A small contrastive image-text model, trained from scratch: 32-pixel images, encoder arch poolformer.
Rows from block 2 of the text encoder, named by matrix and row number. Rows with one number belong to one attention dimension. Each number is 500 + 25 x the weight over its row's rms, rounded and kept within 0 to 999. All counts start at 0. Numbers have three digits each. After the name is the row's rms in percent of the matrix's.
# q: attention query, key and value (stacked) (text_encoder.blocks.2.attn.qkv.weight, 384x128, the q third), inputs 0-127
# k: attention query, key and value (stacked) (text_encoder.blocks.2.attn.qkv.weight, 384x128, the k third), inputs 0-127
q.36 097:488508530518519502480454516509529491538534478464556505478496518518503451519470512528521517467492506471468499484520497485522497489486500484511502485547500506502494509513495499489487487531503511500535566490505500470526503520476498467489489507506510519490500564504475580529493503490462499500480505547533497464495476530477517462500505489501500502550498499548423469449451506517509481489518
k.36 103:515472539525535522476527498491526496495509448473562503457539500485497501515553478539558510506490453502503502537525563499498489495503483490475486423496483473461511501549501500502520499483501518504491514523498481549525485476517507530522503497533492540511513483523504497488494494486492527473490547501500510543460537477478516566513520493497503508511500533498507516515538506531536486496495
q.37 101:550541517497513459498494503501485483537536500489461500542531492523475529471488517466481476556474464529525479500512536507493493503490481508502505570479547522513523512500487497504495494494466525490497477521502515504465535502570539470459440485515498525505473528480521482489511496509470485497516540525506488455521551506496509487486472504495477515516503485438506533463482495497484508523532
k.37 088:552492493461498468481485481484469581547520464511491469555492506533504529524464556510499493502501491486525474478456498496474512503573525463520457504502483475462470505459509507493486536461451494458488528493495469510508519500478491504491472524472465488502467475494487495488481524487521506471523468492484505500463486515497497502515494504484486493529543484475499506487474471540522485501519
q.38 098:489523501499482511497521519516503520505489512501543492492491498470525476471505502476504506500510498486496474507566509518497503489513486513513469496496545519468481520497497539534540437516532457511510444481460478494503514502507504457505509502485497483500498489494451545467498489467442492527518428459494511473498497567511513486528444510495514473539474500435508481534471499505507508492538
k.38 101:489501460461504472486488519498487541538518489509473500497482495545496469561523484456475494479461489466499481507503536513548500501494495472473508504539500478550496508504501512473509508511461565505532479506490449520472494519530529501518479484450512545499480487542532500509507498503499471535498500495472529504474478508525488504405499508502503515533497511493501525534473506488481444512506
q.39 103:497516483546525452491520493499500500493465519502504473546495479427500495464529496561486504517504458496490487500515534524517495518515489468487524475499499467481481519508448528539495516543488559472498486490529481487450550508515539468531499493498522487492511448500474477525496517506483446513538494516496487523562500528542504508533486507524524502486501547543510501511513494502495491516485
k.39 100:494523494487499462477518498532448517498495461504512449495498535500477549497471457513535484492485524508480495503476545530492470488498531499489479500508485493512500520533497518457512519544524503504515513514432492441528528505478511503516473505516492529495504485499505478501506514516478477479506556522489507440475489503546485507505554515492476502476502499501493474501544505500544541548576
q.40 098:566497501523503497501455490510498516509465503539523502489498491528495516503484503533470479489472497482481501500484514515519571507474523508463499497492508468483498486508504467501534521478500508517496499541480497492483512500464515490439446509503537521476459546485523488507498530487514460486551509480531483394499511501520485499502497471525505560531533496506518534514473504455503501501516
k.40 087:503491499510470468475484482561494520499510477506465511495497490503508488463499502477514541495563559487518499496481465497435547498485486495473508512482497520508527511512497491474528468538555471522482508457500480472520515512520477475493516513511501440477503501483482462491493521483545466498471529479515443484507511500553486483486499489489498496498554496492484449522499533533543506454510
q.41 097:502481541511496485501516474490531505469502496508503518464510501509525455478439504562457536501528564528551474505520490495472498505509495506481503519519507502496483486476475517506493502508440446498545502507500498492500503494534488548521508526501499445504486519524466470508473479560455486512510560500491468539450490526494507479501499515519522480478516521524523525472524475488485471521488
k.41 107:491483491454503483517505488490481541515484502473530511498477549522517502526462496489462521508510470536495539490470499490532519518526539519491514475524494500485488557508484485538471505523490499516513520518500485458540454507454463488501529548516482534508522541482472435514546508506518487520495498487465487555458484504474505497464510513477497486529542517518567483499480485509498487493458
q.42 103:499487509567501512497540466498498519501534528468500511532547528517488468515527503488522541540524487536477496487522495473522480520563476515457532463501467505476512489507502510520487485483462491493509523491504498471523494439498521506489523519477477488478491506496512493479522518485528509495488478549436505547534441480508509489455528495532501482518496498479518545533534505480450525509502
k.42 096:494482440506513501497504496480556502506449523482506505519520511468523493468482493495499499510506495491499481543485464417510529495576501497468485515513492468507494579500488507484516450479477504517535536470498513472492536538482482484527472499497521508480504494523503524555521472513513529464491484500527528481506512451470493477471493503475483488478506505543484483481500541479517500525529
q.43 099:497497525514501477466489482466456503508514494511488562498511459501477503505496480515519466517533477514532535472509500529549494475508484462495477490514489481500506525501516497500508517479476496513490472509479462487499537488510454516490510520504486514483486496497495502434479533449576467468502515501549518471447530562522495476488464506512506502482478543472496561499488471500511551483514
k.43 106:491464532473524439491492506518512486489494474439502507499491510487504483487465477505504528496493501473520519494568541510486504493536521530485461491485472546499482531486502461519488498500501496445494559506521539526498527493521525495510471492488512499468486538493436500529502416453495512528502487516480509513503449497462477499470505550489497464490493483515489482498463497501529516508508
q.44 107:534493532577505519504542482509500493491507493518499533504500564502499485497530477475540519487487527561480513492526543503523526498514504480527493509466494542511464511493533458490453540515485463508524508504558496541480543488492513469485500499462502515454560471481505490468500510542487525506499513513499499479519513492521503480504501503506496513539531489479522505519477571500469490510493
k.44 107:480499517466483530454500524542528537491497499489532509501500454478463499484487518565488497497505492518527490468412520506527501470456506487518498474497439523517501490514487464475496502504504520503498459519477511513467496501482500509489526473497481467538507486541470480527495498510548499475487486488497521500482475479492488512480485493506504480491399500491499508456518492476501524552466
q.45 097:495448539484502522481495473567507499508493464491529556503502510485506531511504541505507496512508527486495488510520467529496503504540485545522482534505493459471513519498491515487495472517523501524501515532547458478520538570515514501484500450500496491507494501511434478477483487479512499502506486482510541508501542484499489432490504493470521478469472484502499512501541504586500504487494
k.45 106:533478506504509490484441512493497500507537507468531408466489561495484499505493482485475516495497495501509499522510452533522460515505520483492503535505435484499488496510535488492554515505544527508510492504507566497475514470493536499509489496491499539499489493465516479498505551517532521551517509507488527496532514519462489521483535483554488483542499503507457539495510502484505482492523
q.46 087:478471499518497498533471522495487501558474498491533503451461540576487507526511487481507482506537503526524481497497515513455471499498468537522501539518490493510475452499532540496493533488489483518511502491475509552462454501501502504474512492515468551469505526500501490507529485535457475501492472473492478434533480503483498552510471518453529504497482512508462497496499540510512480504487
k.46 093:499506490499525511509463489478497487489512498507502505485524500473499498517520513533504467511428502574513494487499451512530551497557481488455479484501586498474505453505449480536535535523530471466511498472500491485527492488483471499546484508518492476474504499510490440506472502551507475499508502481486494499483497501542494487526493486517447486505485496499510495540517485498467504515462
q.47 102:499465498468470504479527492473505485451530508482490532501480489468504473528494488501418507509490487511467488499541506474497498516479536516499537494557524499532510457503475502514520495526487504493480504483522511495496516502438503491500415495527496518507477481508518541463483490553484492499519554507478498528513567540513504517515502512541522504506506502549512476466494500489447498519489
k.47 099:529509516506513493473445490479508538502483526474513505541529509485579525549507515504503509484433526515507488480496477533460445491505506501498464494526471508487545506540514482518478510518493535502495496503517529497493524487486498507514530480548464489461488517516506448516490542477523497530510450493498456511536518537487527483485472496481509545502505499477559493464520533505482500497493
q.48 110:528510517478476501546483507510492499528552470491550516499515524469478531501524511502507450482450454493510494509495504477498500525502502496473526482507519500508494504529529529503529481526488505474501478487503504547538472503509504510467499481529513495432502513435509512496521521568513513517568506481492565498532495493492522499536501516520464484476522469472521470525502472470553505495475
k.48 099:525531497489495500498490508513442495515491514501497499505473479531466506555497495497522523497501560459499560513525502460484476491491496507496511485482530478517499507522428484514510486501451489502490467527536503567471514517505528519502544493472451459436518497462498508517493466521525529481500508506473519458471512482478508508530509493458503504513505493498481518494490495562503443484495
q.49 111:508486485525491498502526500485427517503511471502512490496514446523467530515501494506486487506499525490481535523508493504478460513511473472496513504507498519501458500446534488499534496503526479505559475548470500427535521490530510554452484495498497503480474498442478503505496541507532499493498502434506509512493507481457513525440488509510489518484560532510484516511491457489507513501505
k.49 096:484513499480507514494489522461478487464519468508487475442465507549496494568500543492496511512471501488549459488545498476479478456496519507517519490514501522504466467510451495494519495544507504528549500527461483492496496523502484544452574505497498527470527520502511496490529504501491483501500516502501492485512484554508485502488526471562501502478509479533504516505503499496513548443519
q.50 102:540517502505530483487440502511509499527529512483508502536513486537461464492521518512526518497493515488469465472482548485513495512513499498487559518517533491496525498518508513468514526457486524503506486528481516517494521454529475483493483532506491481512519501515535495506480484537464506507458419533551536526481542497502534507501497489487492506450514498537491479566481500514491449496539
k.50 100:490495512511446499494485499463485478490475480532503496539536500503507502452517516520474500529489511506540491500501538532504473529527505501476508478501504472519498532453520505505508495492528506526511519495483475500495502512457503494482515491481495497557431444512464478458482497450501512490528462431504489459524493523456481485441499490501529490530468486489518469516464456483512531539527
q.51 094:467543501502494499500531499521499501504495478521505521503469491530546506462499432493499465491497491501489524505451517451492483545553501512470517516437525508460515515477471459497450504497476500498470493484506509493504577504509447515537494492518484481531497496484500488499426494506464500503465497481507495442529515476491482463504509533471501499471511502469455520508510488491511481490516
k.51 103:494502501519516551541507505490464510502501500464520508498442545538497489476530493508466494516522544481508490513571529518496535459498536496507499502484495499488542509516440520489509521530510503492468492480536505510488494505449511496472462497452529501488511491553488477533486520502543510467504546486480516507564508546509502526477478511497509536510523498511460509479509489505464454531508
q.52 093:517485508498497497472486512522493517501526481496500499462508498543494501506516510455488525519491501510487473491487478459481527459464464493541467486514492491503567505447536584511505475525508552511489528511522530493489483516509486471489502453501440451509516485433499459489497507539510519482477490553521494506548477477490522542483514492461498490533494504504514470507502490514470511503507
k.52 090:487507503488502495493529519543502489506524482496500485494485504478499508520508511528495471497562459508484502487518570540546537490494483499543528505503473494502476498440493503479519428483527489508468483468503500533498470591498495520515494513513502498514479496524532445504539512521519512504510503536492492489501493484490500504487494505480543466568512472503477516436504517520478497534481
q.53 109:499486514491532507485511506494502500506496506468518539537487441513509496485466472488449511437478512523469484435490498500502513490487500442469459502500480499477513453467526484533497501501488499489493548509504485496519499548498540489511491472512481490495482549513499488484496509498504501547515434493526464496488556492474482529466473523502439486524483477522537501503547496507507513523548
k.53 091:493474532488478507495555530501513487506502505503477459508510519527510428477517528502509526467492515525495502472482504495478526489509488497492492445507532529499498532490481519474516497465447478486554459521478474497496465502506527487507534474494512521514545504482516527472510433486495539487507502516510506505492493535478500491455478570488526480510502545506514475534548457510524545492527
q.54 108:559511490450546504525500499521517488499492553514509519529493525476501472501464463501489486463537490533491518493500492509487504512533504471482494500487488454549504491522503503517551457520443543486497464563559506502521492512500479479457509502442539456499539524511489482508500516501508510514499469467558524489501490517502516487505502480449495474484508505499496537495504494527528467489511
k.54 099:476450498471448559499462474487480457482527514481525554486497493488529500454494489501523490509501460479501502484472530507489491501486423473496517515507496502485498538503502453491512499507502497529476524504450477489471495502480471486539532541434479527446492522479502500464482519543522510502540487469486517514514505513476509490509526489500448545497498492483491522519530486485536515495491
q.55 114:502478457526493555504476505481491430492497470530494530480446479529472499484472548540476465513491509503481411486502500480498475535478516429514512499493518504495457499463539491494511502528489515524509500475494536507516527538503476508530529510485492522501497457476510476459517504534541490494469506490475475503493501472469496503510538522505517467525469478500539500509501473498472504490488
k.55 105:520535501521492527501498508504532497490536530498483470568463529502491527496493511501521507513449564542488497489472502506499566493487519489491473478517496508489504471476486501467531503505515470520527477541498510496503522536505478456499477489524494480513525510520489475489500494528483518477493460509489458552427507468482524496539492537552490454511502502491565538506486490492525488481481
q.56 093:521566521529527472503530479489524499506500511485517526498515488467489518501523489507517512498497513545480519507474505529488507492494500475551462494509508482512502458494496535506487500501470448540575450509479478476485533485447502513523510495476486454503490473557526500455548500499497517489485498552453468524542511544495506497481500481497509474531460483482475528510506491507514513539535
k.56 095:498535521512475516494492487501481496489480451518500508500489517509526518495519477561533422503547522526521462462483463493510468529505503502487509534434528487472499511510516507480539512513491494499460493484503450486517478490480514477517541501537487508515501524499530492475504508510488439503492486512479499512499504464473498506487545516455521524511538524459460485535488550533549520472500
q.57 100:526478506496543537558481542468505516515522468502517495479480516494467463502499489494454430507515438527483504515555471504487499476551472496449519480561500546497493510526490502519501449512496493503495505484513474500482505504493509468475466496512543484483487492474526462483521499510521519448477479514499480509493530514496502471500496526445537514485520477511508518536514500548513500478498
k.57 098:503517510501459519493548489497473497519510505475534476492436478496525454483509510469510512426505528494476495530480527531513513493485531466485495470498469475541483527492495536461486513498495494486560495482516451519485500566528503496479493508483489500522451504545513461480504499566508498456528549520486498499509465477482495497500494506491518508517445523513502502505506455473518490503480
q.58 102:500512500501450486506507512541469462502497504476490508497471495495486506505489534569538523500489473573507507491499537542500442445450485485471516507511504495472486504506498477501477489446482497476524511553513531508469494469436452484518496512475454505516475459523504475525509507489501516491509532510469486495533480530481517507496444512529490519522521501559506498513511506513513508500509
k.58 092:509481456506533460501496498526472495489507479482499465471515527462538522518505502495491520520477504488471508494503527496436465494512498543546478500508474495446560485502524484528490495488479478499487503501508501533493479490442498513446482420481508527501459472499517530502529503443524514545480508478471487499520513526464520492501535478495519481516533493461500465505484478534500494525463
q.59 106:499507513495509477455503424499501529537509477489475497509497507474515553529494501503489494507484545504509505510501497500486551491493498468503507517512495481464530519462507550454487457505466474513497517531493509575525506535496501492507503473517516501483473516517550481506496501530492491477508507537456530491539542545472500490498480473493508563531484485439504515509511497447491499466476
k.59 107:501512518499496503499500520496476463506478541535512489551550494502435499533484467507489498510473523509527496479513499456532492488523497528512569500514503536527496485515503510578550503482485449483486487473460484502532489523512492509538528526482506500480516527535498500503521545517491499519534516512504472501506518479507526472442508432511483474527507483532536505498518505499516541499473
q.60 096:503504474497503496424512486505507513532558501533466475487511499554486470519497501505486518497497462504482474505507532481491498490507513494463501465481524503499543468500522514519516531446423525517509517559485481499493499497501531477554501512508487471486507530481495502486495523501551466507489492481497485453489517532469504518521498489483496548513480495500449510529561551501495455508510
k.60 091:499501528450526530524500455532503495453474492507494555541501537473512520458523489528524511514476499563552509473505524501488530493518501490490505480537493527547443500483498526540488494493489519494482485496513493505492510506496522498472520468479464527474509526500471500540529495496530513484446510515554490539481484513482505454532480458467488488526493526454488518501525505490489504465539
q.61 098:489473474550456490504523493486474443522514501517497494518467504528480457489532468462479469479502496455519463456488471502526523510454562512529473478447561482508495501499478538529550496513477501493479510487470508485499491491499514512518544512487478505485494499451465486504493507528507495505488455506491479496484551488500541532483500493499567521491495476503481504468518531477477491506505
k.61 098:439504512498489471451497575488470493513452506504494480444498483466516511495520525510488530511509526474499493464498504502465504529489498478510530569493508490528477500505449484491464495449484559489547509527498539497489459464507493483540473470554477523493499512502506527469480489494493517501500550543463501502477483487482509507507503503482518491542451488473497495500524490516520494500501
q.62 109:505482500497522466508513512514501524494477490498487496474512500502483489495486499428527493498524482522509462508515467483523468483476542507556549489491479487497508519519507483501513480505428501502502520470525497480496504497497504492465503575528478525491528499507486528500462527507490527548524490469528463497508496558490482455524501562515520536545495486471468497523501520447490543509545
k.62 101:476497468488490568539475491499517552513499506444476500482505457510502519492500507471482519499488409471493492473496496531521530512496500500494455487482449476460570482510519497518454489477473539513500468505493504501511495533499492458487471535489537449516511481501501515507494499501481503497552492473486492476502501525496496491514492518515521485558486500471433495516509508472506490513505
q.63 087:488496486498492505505520525539496478485500509509458471507502568475499493495501507499495487506520465516502533503488488489489483497536432451489437454541488497496499562503503486453512434500537527506485482506511500517489500474512506477458496468499506506500564491478520489532505511523486478468521511500545526487499514527496518493480531457523515532506522529499473504495467492495441496516434
k.63 097:517520496461435504454478552504491466496498483513485491499517493455536502463502447460475501506470476485501532473491499492524503482519530483493466505456473472483536500514473543468499511500483506503461523507461492505495510524506525458459467566496498496458499514526473508497514499492488472500486507470500453474510497526529507500488461493487520472546510489515535566526484451506507513479500
q.64 094:491499506471518525502515479510524562501492502512501496441504503496505512488532546506493504470510506510496498500500481482505462491514513502546500491505424505443518475492487472491470518490450532487543484514508504514499506507506506521481530567536450479518510497510463457518489558499507462508494436521520557484461493508495508462550459507493461483485467496498493499500531491512516494484497
k.64 093:504492527508496520503503491531516493493447480489474501521503530457502493493503554519522504502496497501506502480533534488513449519482479500498500467474496522523546474478490465523505468431497498452518489497523499510494530491500494495498517517500534494511534536501478491441475507561477446456482491499518494487465463413472487492513558519523496471510524477479511538487520517498472500528503
q.65 102:474472550520497479563509496525498511493494493477512549502499500524464528526503523510554501485522513492499517459528484520498503521486503487500490468489507474510482521478497472485463428491520465534537504473521506512511506518509455533522513489482531509494493573511526513516501528492527489522458498468480513543567482534459456499485498500501520498508502538518499551545501502508528508508470
k.65 089:531475501510486527502487475446530494509507504500515459469485509511514492496500490506493531487540517499550474530485492481481520493462497560464511500582504495509516496528494543480518489493479500494478471465503526571515519517484475497485479516500529500501504482493529492510498464540482537494488511474498517497513500443502526476488529483515536525519564444515520496497491498454444457496485
q.66 103:511505486544493556516524499500483453503499506486496521532507488548515457509451489491461478509439498490530503498493484509486526500542488451460502509484511483455498503502506510500510487499509535488479515483487543501511451479511486495473507561503523515496495511497540561499509467501527476528469485532522487458505456520509506474461480496522498524516496510527511490500449500491510550432539
k.66 100:502521531480493507478533498474492524449547527492555509511528486517524517553515489494517574477516473510472503505504532507497497483441542486478524520502460530497515504582472537511485525493505485469491480527513549504485473472495507485509473508494494467497526511535505480518482472485478500504546525455510508523498493501515502465543506500542466523509531515502537511520502497453510500513513
q.67 102:510505490500513516494500488459513550469492513497526595512500531464472537474506495506488545480449495484500491486524474476462485498508501492506521525487495471490499481529508512494472434447492487480505516526503468497482481488555476495485530519482535487501502535524502509465529537480500487523509497507493470492484515490462499444515501494476495498502484469478520448521465529491508507577494
k.67 086:482475494500484516499550532483477492500510519494541515489543463501495466506518545519496554483499486510506465526444485487448490532528494462522461498504497530485507518498508525485568491509472489507522539502509500513457468500547487524511467475461482475521497491521525467519491492504484504477507481500518489508550471567493472510537463541501499480495508447515467524483505481473496538471500
q.68 104:497493468494500552547490503472500491480457501487518500468499514570468504531486518488475504555527504494448493464511512429474500511481490469502459513526461434500516483452513520530471495503486523489492495508501528495485483521498531499499495476499500457500448498514505505463550506531495500501494483506501481544507500475496535484507483432503503556513499520493502499518518472531483478500532
k.68 099:465534518464450533480521499418492499478533521506474509500511456521454487530509511485538490480508506507521502490470500472496478485485488509479483470450524503519479539478483476495514491501474492518487504512528489495501516528508546511492522536490538503519504551476537502546498500524488524494484525529489526482534538458543511477500524551478511503501503520513477523499496565473444501467487
q.69 103:499534509547518481494497487505522569461476485515509495497434490509493482487463513527488502506508491571501478499517525553502494523518539444472512476532504457497514510511494467491498499505488500489501488548503527498442482503489561500481464472501491516517483510502487551527500509516476507497472516544525515504507482503536496488543451444503497499485514501502499561493500511470499527472484
k.69 089:546491498514496501498468505491474490462500475485521513507468505514483523491494529497478474506444507517544525529486488492428531513427491513587492488492486558500493502476504514485505476476479511454503491484494483493493540492483527488499507592521466498471470498483502536518502467540498488503508490497506497540503500509513486500490502450513496506526555476505500523512497493492483475480464
q.70 097:527507483555501492477498535498495483516525526496459531457480530506433535521526483515477481504487503518554540495505500496500502491503502473510494528502574506517553475481498486507459527503477523453496525532506536507495480502456522476495498511495507511492483487545507499505539507517496527528487510496553494509509540482506530493465504536477506495449486458532497545502496519553453516486502
k.70 092:503482463470513502507499490551519470531494590504514501469491481513510514515497509531471522551498480520490520480510493483532497442490480503509552531490502497554494505543476549499491500527509471493502453507513476445514508526490499499480490497491413502478550467526522506489513538458495514498534496495520507495484513500479499511530507514503520470533490467507469475508504485518501458474488
q.71 103:543528476478523521550507473488570485479478472495520557472514507454449514474501501503490490504486501483473530531509499476453526474503534498503490544501512498504498515500477520504545535462522539492453547482494454497484511481521470525469518496498496488512492484516501508484541516552502505522493502506487518505501497457564552481482474508496513520472503531536503494473488505515510489449477
k.71 097:505521519502509521488491506513466475501460517499460505497527512477533462528549460501514497489464517549503491516515497476483532504563495510507467482495478506500529526514499473496517524449518417495501482506502533534446498489510543509488500498476468499507498532533501485522521456496518496494512562501468479554483480490481489514486475530517499491471520444516500493473488496495468504563522
q.72 094:461552484480514505469437462471513502507466492475495500483499502479462520505489523484517526455491501529492513497505500517487438564495494493502453502488526493440501500505522497499482531501541527525532487461557477502493506498477484502497508504507457496492525540500532522486495517527482480476487485489439500558501550504490491505486499436520519489491507487453502503524522500522497520456487
k.72 105:505502499500447493550462493491515491480475503483497492578457519516495523526519502496533480489525544499504516509500516527507513502528495490473488532460529497524554522487500516484479496461542503497504451465474494504502514529464511508530511500506512502546500505518505502497498536469477490475470505528501510528456549494485535503507490447520517531423529489512512532486508560516516532477515
q.73 101:501535505531504502500496524475538484484469474481476488491481477503492527509513496493530503504496528515529492477468527502451457495491542531493495499523539499485482522455480491530509462486454494519483478512504512520521519511533510517486516515500563528464483447493501506495518500531507496501488523448520503535497469508500499497542550507519440526446503498494506500479496463574453505440526
k.73 095:509493499456501507469527468514467491476499495500495513519500484509535492509477509534490507503465486525539505494504504491500551505520482523495491489506520478510520485528499484512506513530498488496501515457542500468434500495543469498455481483521500542519522508476535480475494497492464504455500491491493534461470554481513523524491510524427491503494501504408494524555477475468513492532555
q.74 095:481443453517499517500540460503546526493490483513524538478488491459502512492553507436529540530565528496499511470497496531479507509500483550498464496475500505464537502563463506508530517512501488463516464527476528554497502531518463500510505511486510506535482503530479522486494505496511492533481518536484507484482457522501499488466479528504533474480498490468485484492498528514537497513508
k.74 100:508498497448515529541505542543494516475481528495539493474481475508481468493527493519475495509501484499509531518487541542543476503507504505490540497484526521517577479486487526495493515506487494515491479485512526471490469450455502530552517523516520481491563507486496515518509502499485539547456502524514492518497523486507490527512511448490552497523552503468500503495565468488491493511513
q.75 092:450497500532520486514468508512481472510562507508484526487505489487496470501490456505500506530505492503489477480518506493455448511502503459541446516515493502480514539496460491461508447473533480543513475546500517468491502494505525545479465508502497506503498513503525507580489493481477464517508500499482500550518495439499473508498492471494508525523527502498475499461532510569523493497514
k.75 100:490468498511533523578519494500473582515506533535508468517488518500495525512505478539477489500519493522491467464458510492489510485492499459534467547472502502488516491502508507468464481498504496493494454527495500519518496496496575514501540560523496548497492500534520470482505530481514498507503491499504504510496560504492513490564514472509508517525478465484515487513496563496510498481490
q.76 086:497468420534534475507457489498456498483494463523505502506480465481506538549506564502525523525500508469495499455511538478499518487484498498479545513516498507504513522500506498554500491499464489473481504532468524563503526496507475500502552506471501493503489462485481512483496492477485516523476499514504533482493502495510487462542498519505452498543500518540496521496486500487531542439466
k.76 106:514438478464527496505498514447522525514533485496481491521439486488523481491474535441540464483490480525518495493536501533506521508514501496503498518442455508569505488529509505548467523467515528491537503506520499483516525501527462490497488495497513448519487504476492499521461502455500494488483501504518478501496438487505484531503479478493471490475493537473500485525516482476496443488481
q.77 092:526443494475469550565508459488497546523472506489503500508482500501534502544527448465507513550480515474453513476436439503512531493498463484507495485448451502532503520481499468495474495465486499520506481510522480522511486495486502486505509483501491480467493466508514486514472482490526490466482503521458476518511446453515496505487533520478486546483497484499514489486524488514499519500513
k.77 090:497504499538442504483514500469449504519499575507478500510523501500511528521506499497505538456500509485495504499476495531500511532504496502527547467531534511430506478500500507525502519518545474510479498556543500530514498490509494480498517486489524498467501545480504407527523525510501484533491498492473481563473511528468526497472496508472531505510465504537487524516476496486511484485487
q.78 097:553497430498515527514506502483511496506510484521451451512512510525518467481477497514526482504498484496484476510552500502537511494479531515519512488544455508503576560472482541482483545495483447478508472486485501508495540487500503499511524507526507506499507496520500492508497488481468515496520433536500522495505554459500550496465495484489483511501495479501514495452537518493485464497534
k.78 103:517467483496546501497535499554498496530480478500517486490541484534503511513469500472536510507493526478513510533505476517486534531500519514514498559525504509482512499499500523478539568525528556497499491516496553456533489498464497500530497485482469502495497508514472538467454517481514501496488542451585477521517477460495493524525496491500523491530494471495530545505503482504469490480512
q.79 114:492489494477492479493475479517467478543520517486465494504496527474470473481499496498514481502463489498557488500417533518497481540472524507499471515543488505516504497555502470499462524461495510503490491496499482530510501523491484484446490501492410496487521530482497498479481522501483489528488482500469515502568506513483458502508496501504479498460504490536514555502503455526464448494512
k.79 112:482502485465505509477482513554513473485494524503499530507537530521499539507539478525503541456519510519536498450499542504480519494513500468490502540512480533491500457440502490471518473474514532520522482499481574513468478508454495487548479502497431508490545503476476475490483528457501476472495518532503527504501509508543474506488499516531489495496489510503513496508480511516468493478438
q.80 101:497513454490483481507488518499502531478556488474542498482537514489507499516500501540509495545513496468469485486489472494515506504510449514508510548505560466481493507440483548503453487472508514503511507485517500518491430510515498499538499468496506527510510511497530498468500461520493516504508507480478516558576469516498479513507505495446497503526477475527499458530480462501493453522505
k.80 117:507502489471531507514541502521481559518466494500534481541517526507454543511520517512490536479484436502512529463474495531541460542485473515511480509520519526475512514519482498521492525502542504489490487531490498499484457518496518488483463513506495462528481483510511525527468479458489502495501521502478493467435528491432498417500484489488551500477501500486519494512497510516512485512513
q.81 093:455449475519530490503517525516508520514553522485514503481476501497464501503501536491519491455491479529469501559479539472516524485478510527472493512484509501464474506543508548487501515532549489507541476536520494537497537440497479492543513535498508508520516521496537489523508471464513497496460469509522493503514524519515544489519448497465473501501502478512505474446499526543509511502525
k.81 111:510484509540501536492481521474465448457511495472557529520503508510490514510518498509498491503499552515482473498548522481505510493523516529504473494530509498558540486442508516486482517499509443498480498518489492525495500495468503503505503500474498538476519506473505447490502520517477425480496531505545456486490520505483463497529508517530544500473522503497465543519518520459494564505498
q.82 100:535503461472475534525482502453492510443570524497527485510487501490540474511487503501502497496463515517461544540511504492498510499479464472499520495503466497476490550506470499479481488511533485555500473501520509505465498504509551500476521498467464501451466499495507520508456475544495515504486473547484497479522484518508509519474506510498455530483496563492518507495455489505510442494470
k.82 109:491483513533488496493511497474473498498444508539546501463506499505426512493511510506512515486486486481476492460541474515489489543500466507502462532488514431450524502489504501495443500482510506539483495485537532498481532479497488490493444500498536450499477481531504494477472527512481498507517508515517502509500481500502503586447521464520473486512493514524519515529544516513485512492474
q.83 087:536501485471500501491508505503486509508457508503459510511456476512467562485485481497501505531483498501502455504515450508511488500493525513546509452517481472506539493478450471478490516479565503595465498477459478499523529501536464499514535501508513474440432493515495497506499501513523484528507501495523494486473513498469469506517502527515494489494527521486472530480492544498504497475501
k.83 119:496522513487500482544486486490487466519532481481510487527557505508504499500475491477488494528474502507561532474505509473497467488503470507486494503470513484502487476537452457494484495519490528492548513536500510533488499486483497457486452514493474500498527482456457516504540510486475538490505503528499503492524534530405500503494507534474487545488493563521516546522456499503488474531501
q.84 099:512472495543494559542538502550524515472489507504487516500519447517469486500461513525500463496511504498501452521498496479497527447532480527485494471495492492469529480495534466500487489505519474498438503486501512447501469504496508547496519426511539499529479510498483457488536476494496527544435502506521507488463506517498504466491510478491490506504494509513474518500484566489516493509496
k.84 093:512469545551455493498541528490494506491483500515534489493493516521479511445500532526490481521528480484494505491525513523504528541485513481512487502504461511496503503531473446426504498505540493553515520466501500492500530496493466518458512440483519509525547485502513526510494528481519508499479518523488535463481477509504457493476496519492455547540512526491507506462565509517529494500493
q.85 111:495550491483494519517501494500479476547502562500529462482497509537529486513553477465500519532518482500500493502480530513503497492491466516539508465567498518472515463470497516501459507512559531475484512545495498519507506474491522545457496504507489563473503472498500464529458497481507493499496532482507522520498523539508513437469473498517519502495537479527490495557501531488512506507500
k.85 103:532499516518530526510501480547518499501488479551509439499498470510535465514480498455464528488536485482552518494510530548514454486503467514517493546485496493496518521454560499497480523477518500464509515505465503516487518531522459569509470498494514491472490536485510510457515500500502487484491491452510480547510479477523509474495527492538527512493514472503512518494539507501485560499497
q.86 091:507475486513513507539442511507512492512465507478505525454534515497483502536472510462432517501527474476459501487492481532480513511514469492503504498526490496478495480508465486480475502450487523502496528477481455477491537519509558477481500502501489534568556513481466532514504535501494519486512515495501508500520458499536523523466500512521504521496537501511441503534487528500541465520546
k.86 101:494492499481487471511440522512488522509492492499471499465460492505493473510490490493447479477510516470493469504490467479489532522450479493500474508496491522495514551481491509493483482484479515524497522507499513500514492560467500465533466474519507503498495470499540449483498471518490496515474535470494502498530554497508508549539490531491486482564488492453514562471460511574525488514492
q.87 096:518557493501552465487497568472498510498481507512457504477501525492483498489507517530492478462512499524443496501505499500496485444514496487530505501478520537497504520485497507487482480501483467483478480479503517497454502493493446497469523490503494450553482495519498466508541522482497509523467491473502499584500484465485495530524522470489492503495500515439511503471500466550459513537470
k.87 103:498495492488458466500501484518535480505478445479518536513471485477501457503481488553524512500420553473500486490494560513489524481485508500572536516498501461492524521495490522496502492525476485501513513482496485493478510454501517485503528511517438495488507485539462467489501499500486481483542465506476502502496511469527510521522460493516508470494501492529487504498523422527475503521533